python train.py --spec_augment=true --output_stride=2 --arch="transformer" --activation="squared_relu" --dropout=0.05 --ema_decay=0.999
Rows from block 2, named by matrix and row number. Rows with one number belong to one neuron. Each number is 500 + 50 x the weight over the matrix's rms, rounded and kept within 0 to 999. All counts start at 0. Numbers have three digits each.
# fc1: MLP up (model.blocks.2.mlp.fc1.weight, 960x320), inputs 0-79
# fc2: MLP down (model.blocks.2.mlp.fc2.weight, 320x960, transposed), outputs 0-79
fc1.768:547547471525453474542502588518477458566605513529521402512526407498445424485416583492465577572473471572569516519447589507547515486542539570445510527523537467547479520484424509499478626559560551548468597473509565619525489517544467516557475519
fc2.768:484546507456476482518561558450485555603469516471509521469502533534555436443538426491516390498572470483438474423511538480495451525444536466454501537464497439469503458575542452546548516466490469464570549484423468469514469529439401525561502485
fc1.769:448493429511563382505546480456454504536577520435565411471515511470511487486503495545507514473490483539486570495506579616528481525550486673330525446514491438501460467516460552422505435541486445544528529516477493584485570541555531535447529463
fc2.769:537480472477463547472465442429520474475395502539472487545528532516559547431500515456445566525494470497543439464586472476538536582383532517496553540426590444544546529526491436464565422589611557464533497516532486439466479627564447510474497493
fc1.770:490458464434514499489596441469468457475472576571557482495420460524583536508495525561513496519552557499515466551358572533496563431455682540551487513507519493459544425433481456525466429421455405464683563462454552513481565476472432552512453513
fc2.770:412543448427477465500418456490459464575530522417392465512492452498485440569546495530516443540534430459475519459421552488529468658532543411527502476506439464519428491495464381456487592474557463517467414493557552611539467504519508480474524500
fc1.771:452507464535487629505361500565504497523447517507511511521500513514602513488533385531542519557420417539512422508480486549506586538568536536529477547494386505447525484553605450477466434457481512470575509492529465508510507455437509488425512565
fc2.771:585513484462513439444597506535493445520535525432493615421541466545518494487441519554448524477471460554481524453510497496497474644498489419532464519549444474444505497488553488510480499548569580519395487617535504479482543402528469498469406452
fc1.772:578503573503510544441530516587346549445539442443435530605543543531493498557584490602579576534508450440515492450420485534503536462581545501480444506551571572555536432459461387558536473431488563545467476556501489472373564460502488448456429519
fc2.772:509507506499505491527508412465483510541488487468554505401524506485547415582433469460471531460606439511538600565556412401514470542504663468602465493561471399494611487584466603507526464455573459540451472582487476478477436406495599467567577401
fc1.773:528467577497521483501583576586564593494523391510510455425512529547484419419378473458482520467443411439401525443460485479583449655487454491499494462557479422511514472492502513483512447511472530482508519540468598494483568510465445488522505508
fc2.773:445545525487455569511420499587527437499460528441496576502505562462567490498512428536404618447524359468586562465561572402399440542535583497541589429576496564476462466502503569457463579532566456596484478526417507595609526495487467599450430480
fc1.774:583456498515522508574468439436378506568537438480388503451424500539434522571467486510488605495492514373506499501425501468480542502510541523512495524500508426526514567478514473526602464498544519459553449477473496493570429594536469458481523514
fc2.774:468562440442448489482585524523496433500517482485529430506501476419502500450546481541426597498512516510490477558488534499515451484476414582512552508542537563522459493475472467543481579509540478518506495489535475569506537447442600535478508495
fc1.775:478475530584542466511543525458490459470574437500558540516578476514385395438478528479488434546468501472544519562461499503547526453461466556384417473503534476443464462518493554554518486445400518573494487430454596551440442500399468537571541518
fc2.775:546526439425395420492483493476476525533561519482394504508570569474498549541499527502412488487440487495511418438514546501492526542448370499468582490559467457481465502462541465414494500417539566547462507535491484484607422401496491473520568508
fc1.776:496484508513477476522528414474486550396452401528501579397506493454432589523612488497553542456479582505506507486476473546557493461465505541520503486514597461443487593539523428554573533474418396538491572462448504564475495518408443491481505513
fc2.776:541479473375537505489499481457492482526462435471511501506465462540520558463454475426513472482466573442454491470499591642492522587511462496483459487429516466489489486438464565502504429556575531516452471564492520502517535529582530491545487522
fc1.777:462471568391588551487427540485507483492549471481476563447441459539511444589513657450490501471492490539535608461520494590444518495588495462540597467502446530534512486397464478564492595402423459556420485491492524467493568496564423453453475564
fc2.777:505505473494502557534554513510510440508461516473551479426499561489491468486584492499453566500458455396452457494520463446566472501533517491540477446476462563511610521459548639393547493431539516509537496556433453545356571570458507510507390492
fc1.778:520527521485520540491471527524483496511471495505487475527474503580524479527521514497548497468494498521493550484503505500501506494454491522478540487457470518481495476502536470438513475472482497504515533484522511489483530498515504506557520486
fc2.778:514484492497501478497488485516493492502518468476489493502540516493506523477496495511462481505489505491489474523488498504523476538515487506497491467500512466499477495472482484486527494501496496472478492518477500488484482480488517508493507526
fc1.779:509532494513554481475574512447487502481536518594534490442532523455474442433462502448527559524508506442511405535524666458470604505515460524398482492535575430436493485557447575429491485436453542564474537448506586584481486465410432572526519505
fc2.779:458475517427432432507552501452478468554599415520482510545557491472499569406527511508389538442595527403518473363508532584443503538506453538471501468570499382511528503414503529449541439489516551511452478510449597484531538455526480515550550494
fc1.780:389517592424468515433470527547452573485488488501477488452544461502469435494471555448461476474463490495503527517509450504569531464475502542480523483498548523493477474497476571456462525462489430540478430489482534543560390489497464487565577498
fc2.780:440609444548484495526418473585535485491607591454579544438483551451504544474498453550544543515525452492518505465532506465398448579526479584539500516532477533450521525496480531459524534490494623502463548472515524588542439461449541471482464545
fc1.781:463588554425461504529524536509474462488435522516515507407545457612525470481510562446497551571561535489463569457443493555445527550462579566532508445498493470483582446563529481501473519470487498466513467534570495488462479447444500515569537449
fc2.781:529558457452523455474500466496499526427585532449481487461414531451520524484474523518490561481533531557585469507474444472574465511404511526483528491475544422532482533527509469501517495470526529436509560467504500510402536535524451541566540469
fc1.782:453505489475456565485432456480475444550546487374489409501439557516492415543526489544447451512467520553564464486521575501506456470581570492570427534550521522649515394512503570483419533475516414469473549549474520488485458465522490533477477442
fc2.782:558521489436479537438500429509386463528501508422393470522466509492548455537614502572494424478549525557527498497492484451531500500583530501501518501490548478566566547467457562607533509507479479517438532567553496490501504460413448408429471498
fc1.783:515524457494545524522501600425467501496446536597522448519388494502575467412533561561545516391519493563479470538514540606474505504446546546495487531514432515508553442402464501514489568515553394511449516602512555423407619461513528502439454497
fc2.783:565422548396457549603559521547475400548624463432467463533513432369564472480617526575436585474476454455457436502509521559548434530510548491501442458488566473522478439452476544553533434511474479435543482605403469528495575506488481466481413569
fc1.784:531511557465567468440525510494526496530412439534519485556496449575530466442522533500513478485416532511462555543505466553472528485472460529519495476477572479542550442490538467507448552527498414510524450480509473440416527509437535540545545433
fc2.784:477583463479509526522447448601537518423483525508569476469366547467534564513454549458555546547532512511524455504562515439453469530473511547515548495438483489485490502488524514554502557515514523488503455532502583509536523505452520495518488469
fc1.785:518556582364520529443524566518511473468488526430471526432527536538548438582557438552467568503446510598550584438516497558512514443514570511538470501479442551584637474542547447495400584371511410448433559646585527420426403437502600532468419529
fc2.785:550465450503488448521492586464480575500487469544502491539459599482508455419499501486425579564491372450541499468538555432427455554545524641447436466547499393492484488481461552417522428555430526519490483467479474608563516597551348488490478475
fc1.786:514489519517482581518375513559488493469504471528484448467425463483489529553543433603472578487474415505495471497475533478485494452588533523509498587553503525514576516500477588513481504427450536422457588508510517566440491527501457471379417489
fc2.786:525531442468536469535483459558490517488460551472509548469456477581554527555410568459531486521513578602448575466508372482492548419468531460629492487453537512450475523526481477488532486483560495480491481502494433423457492513533503467538450464
fc1.787:501526550454585526465479531540524542458414537498571438473442523490505494455514520491498430511615525524429530540543475495565442499411459462488507466485527530522515469479561491533470615586496474464511465500397428520410535473602404542419479479
fc2.787:525461538487566561554550362471480384444521592432541517485553398459588499523525501526461521540577574504515583500491461571488598472518553559527481485450450590537537547453455571558475521495479367442516513512540478595443406445413509592486449501
fc1.788:548488540457494499553503478488504572578587485438434471591494498495511541546498514485536469515481471435551501549471475591454527550519543518532482503439369551520512515482511437534574515408522451499471463469476471561497543466517488414491532485
fc2.788:497462443458495522450438483518493605551503515481459500545481494518481502489442528545445505441454517496522541497498487553472494516515463481461480562478502489487564442453503591492607471449476544488469438481412515486464530547527448431520460560
fc1.789:485457478523423485559495518419491536503630495530457437460530499489467430445556502460559555488458499452485503546573485543489542580456493532569529476449483458544546528456457527531573494486498425429429475483483461531490478480579450494535558444
fc2.789:415474449561565464467473443429525567520506558382452445502548501439539471508490494517459415478569518471521543468501492549505428572455423560429531493500545522457507474504478501500545483480592550412530507490529431448517461473524415539508483540
fc1.790:432641527457581531446525539431524545461502457558473475537444469526532411457474597461496494495573426492504518630475533472497492471503482564452464460513475476586607461491622442453426561448428444436493587549599458452440346553473562541525499451
fc2.790:544540357456596417416536421522456529527561453496498510521442453500502510512479496526476456425473517525504549538505615503427467491492488517544524485524549447497524505443530487468504458531492576537510466507457429475430491475493519492486479474
fc1.791:469464454507495497452435461486434522574485447533457392510507584474521485377515463421468487375475475407460461530532503501491538598499518512545496490515419483618627530502501568514556430512449430412449454443470432484481515551549378496551552472
fc2.791:531475490399520519522402540474549520490493406532502543570464434532543483485446528511512440530488458555496530485509435507573518511492580482497516503489464483462466481527543465525515516589574485515526499513403507537488502587499507509542531455
fc1.792:486496490517473571502508519484433535560542445422432477546514524484507528456529454544566540451493481421494435524531495491566413540558512435516459553517431553497575545500607454500556491471425535405468478552484461476422553519625521415470432535
fc2.792:534569479438515506428484511540551501528495526551640508405528480482458488538508512467530486486503519582491444511511457518557563572431475564495556531485479524530560420517470529512493483455580443515530519556593518463503406454497525498579495562
fc1.793:559597490474468462526515490432444521586520506467528453460505544506575507452460471595502531516558478558558472451523556518498503439478527525452401526468589591558522401487555602452431520490504481380512493624477455441555469466569526504527452448
fc2.793:561536495446465517463513452477476453523512465454404442443471471501476572496557508565478438530419518540476512497469469454520491506501518472484557461484498450454542608473405542463568506562429459571512437439505462434540429524471467496483393478
fc1.794:494470614529556459456489625435496429521516554573473467462522510533490366437528530477578542428522540502511473549508538493476474491486479511421549477464552436530526511452495388447536639538459481534467450486519546512394571540512513570623506491
fc2.794:548435500482532371524490563493488478545470447421470535475462486531561570419501425525457518484549401516473565402555486450519402526510471452495487490516516468453474546453498496515503448525513519512487426507435546480510515544534533492538530419
fc1.795:490544540481493555479536457501474522407407525553407436512595455631592467547569616475503519473483550520446584486454495459535537484522535503548493463576493468469513495502485393523509501476532569499469462590493539586570585449464517472466468511
fc2.795:556457457455446473469495457533459524449542498536526506506446504465562523432547507490461482486485510512483579477525410557485440548466511551496497474414515407553518477556621457449501430490489501485545519510512401418393537512500461483562526395
fc1.796:514537385460483480506535456441470490549446468540438516567405441521528472623603567500507505436543484536477504444546535605493567487479528574511507478553530459470466474437414496534544532477519389534553477492510542520526471545468523468464574500
fc2.796:481509577538560454421454526446515534516482469449493495479437503483500476464527504533446503469520493447543542541527471468471498527518508514456604387528593510536585486457554541472462454596566439517523485535358590551569520455515509573520523503
fc1.797:510513581476605544470417431529421550470429469496447486537494490548564444471492582489531634464489541528447484588437484637466486604477579482554542472599408429628543531436477439497521527450585310446489498519536559462559524533481535454451522490
fc2.797:569499478437611501533573381553380371512484485556566519543448445505444588537428517478545498501495501489480429541622486535496447531469462560553534492522523508496512522452403564581432463517417561491485463472523448508536594474496524488621525480
fc1.798:514507480475456493489454429425422505524554467500388482501584418527504543488557448506556535476518532462503505597510536499521509462650540488509507513448395439661590435509645450547515535445386524460509445539417492512437446539577568500535488464
fc2.798:563509565499526508530583426521494450515565547512541475477497518515576553535541511567527483496486592529585571444464481507510545467471462485481428501452454508537467505389515509492511412616557417501495457479551445484437556369488539550382493427
fc1.799:434451459517497482513472443416483579536517539486549458443420506570545563526505527513458434437474506500460533494495487530580497573451478443495527419563468495516444498471496510536507435428505469571642551515428511502451550453489461510485531428
fc2.799:491540482499471519462536482552496543504447465469511468480454475516561546440495595497525508486573559509543406489467592466478509509449487574508520504501542464453482544522509452428567514566526585460495528577458534588555535619490523587553501496
fc1.800:514530509430501464498493505517463480531483480488470505506500524533573446453472505478493484484518485478529493542484512494519500521509527500488518531542547507493515513475489519492487497473470489474562543506454531479459510482474499484518485470
fc2.800:505479509497514522502487469509497491472491492519482496508501521509494469505497511482491504485504471495520495506520504472510506480492521482510505493520482489475487526470490493505509509514528510472504493501545511478508502502492474496487525524
fc1.801:552505588503511494539495385485461539536458427433399506527385441520603606492563468560531585499468570363404486650493466480492494480470594506517465553445445417540569495433605435584453489372539406339553505585553537436498571518480554446430451487
fc2.801:406499526425426549362528584524561564625442425434496478518526452493510546568453418502403518467489391545418415556450489473483327602436573560420572384452502523413538440440599473503510474593394514548444577546531508588471509562570502484644496536
fc1.802:444503417502615502496494404446466507680555514444448500429483472487421534557471490435481491463512541477446533502556511540496523519570458481493508524465381497516472527456482460450579569476494520513493544507494429578465416515561464591435466486
fc2.802:549496478502459583504516385574487478499462475559533522540518500448501522498540508535421517571443550449461455559476447593459502524459533459489489483510476564485564470477567474584509513499539515471522550550533510479441576458519644475494504534
fc1.803:515519515507549493501534541496514522381459525464458470575487535516531421509513432514634513522418571512555493585389524543588476460446584511517454455537526404499647496435481429575433527443521442396551575594538528496485503458414600541506464539
fc2.803:458512657392491394505534542514543464618424438626548518446493444552493454495466488498573498622586461488411479575524489579396467529476471443410602522440546496524447409412455430428538560517478570445431449450517541613518516542575403580513456554
fc1.804:507503462536505456457415491502474478436512492566506424520456500529522457491468524513455450425435460579443481462536534583446558545608593514520422492323429448542458438463432607529476557524511499553550487566540675540464520501558544440528635467
fc2.804:466515593525571400472525502482554527470603423543505455496424403559490479480485498491528492509490560469497511582564494527506443569415395523353544512487445456500573441503565506500541473545390491532473442555463567480511566453478490431490564524
fc1.805:517426477468510451461483521376440514531595506523451432512599401512525457480502583483532592493477504498509567540535530568517531610522470574467536396444509468511522445549435438502546441559481506535487444510495575544487515369458518538519542521
fc2.805:542548482501480509546485421436502589515494534506419486526430552483507566534508546487445509563465462506462535523504461480417499483548501531461437420478414400543501549431456495469501486424506520537591494466476560534573403489490484501537526467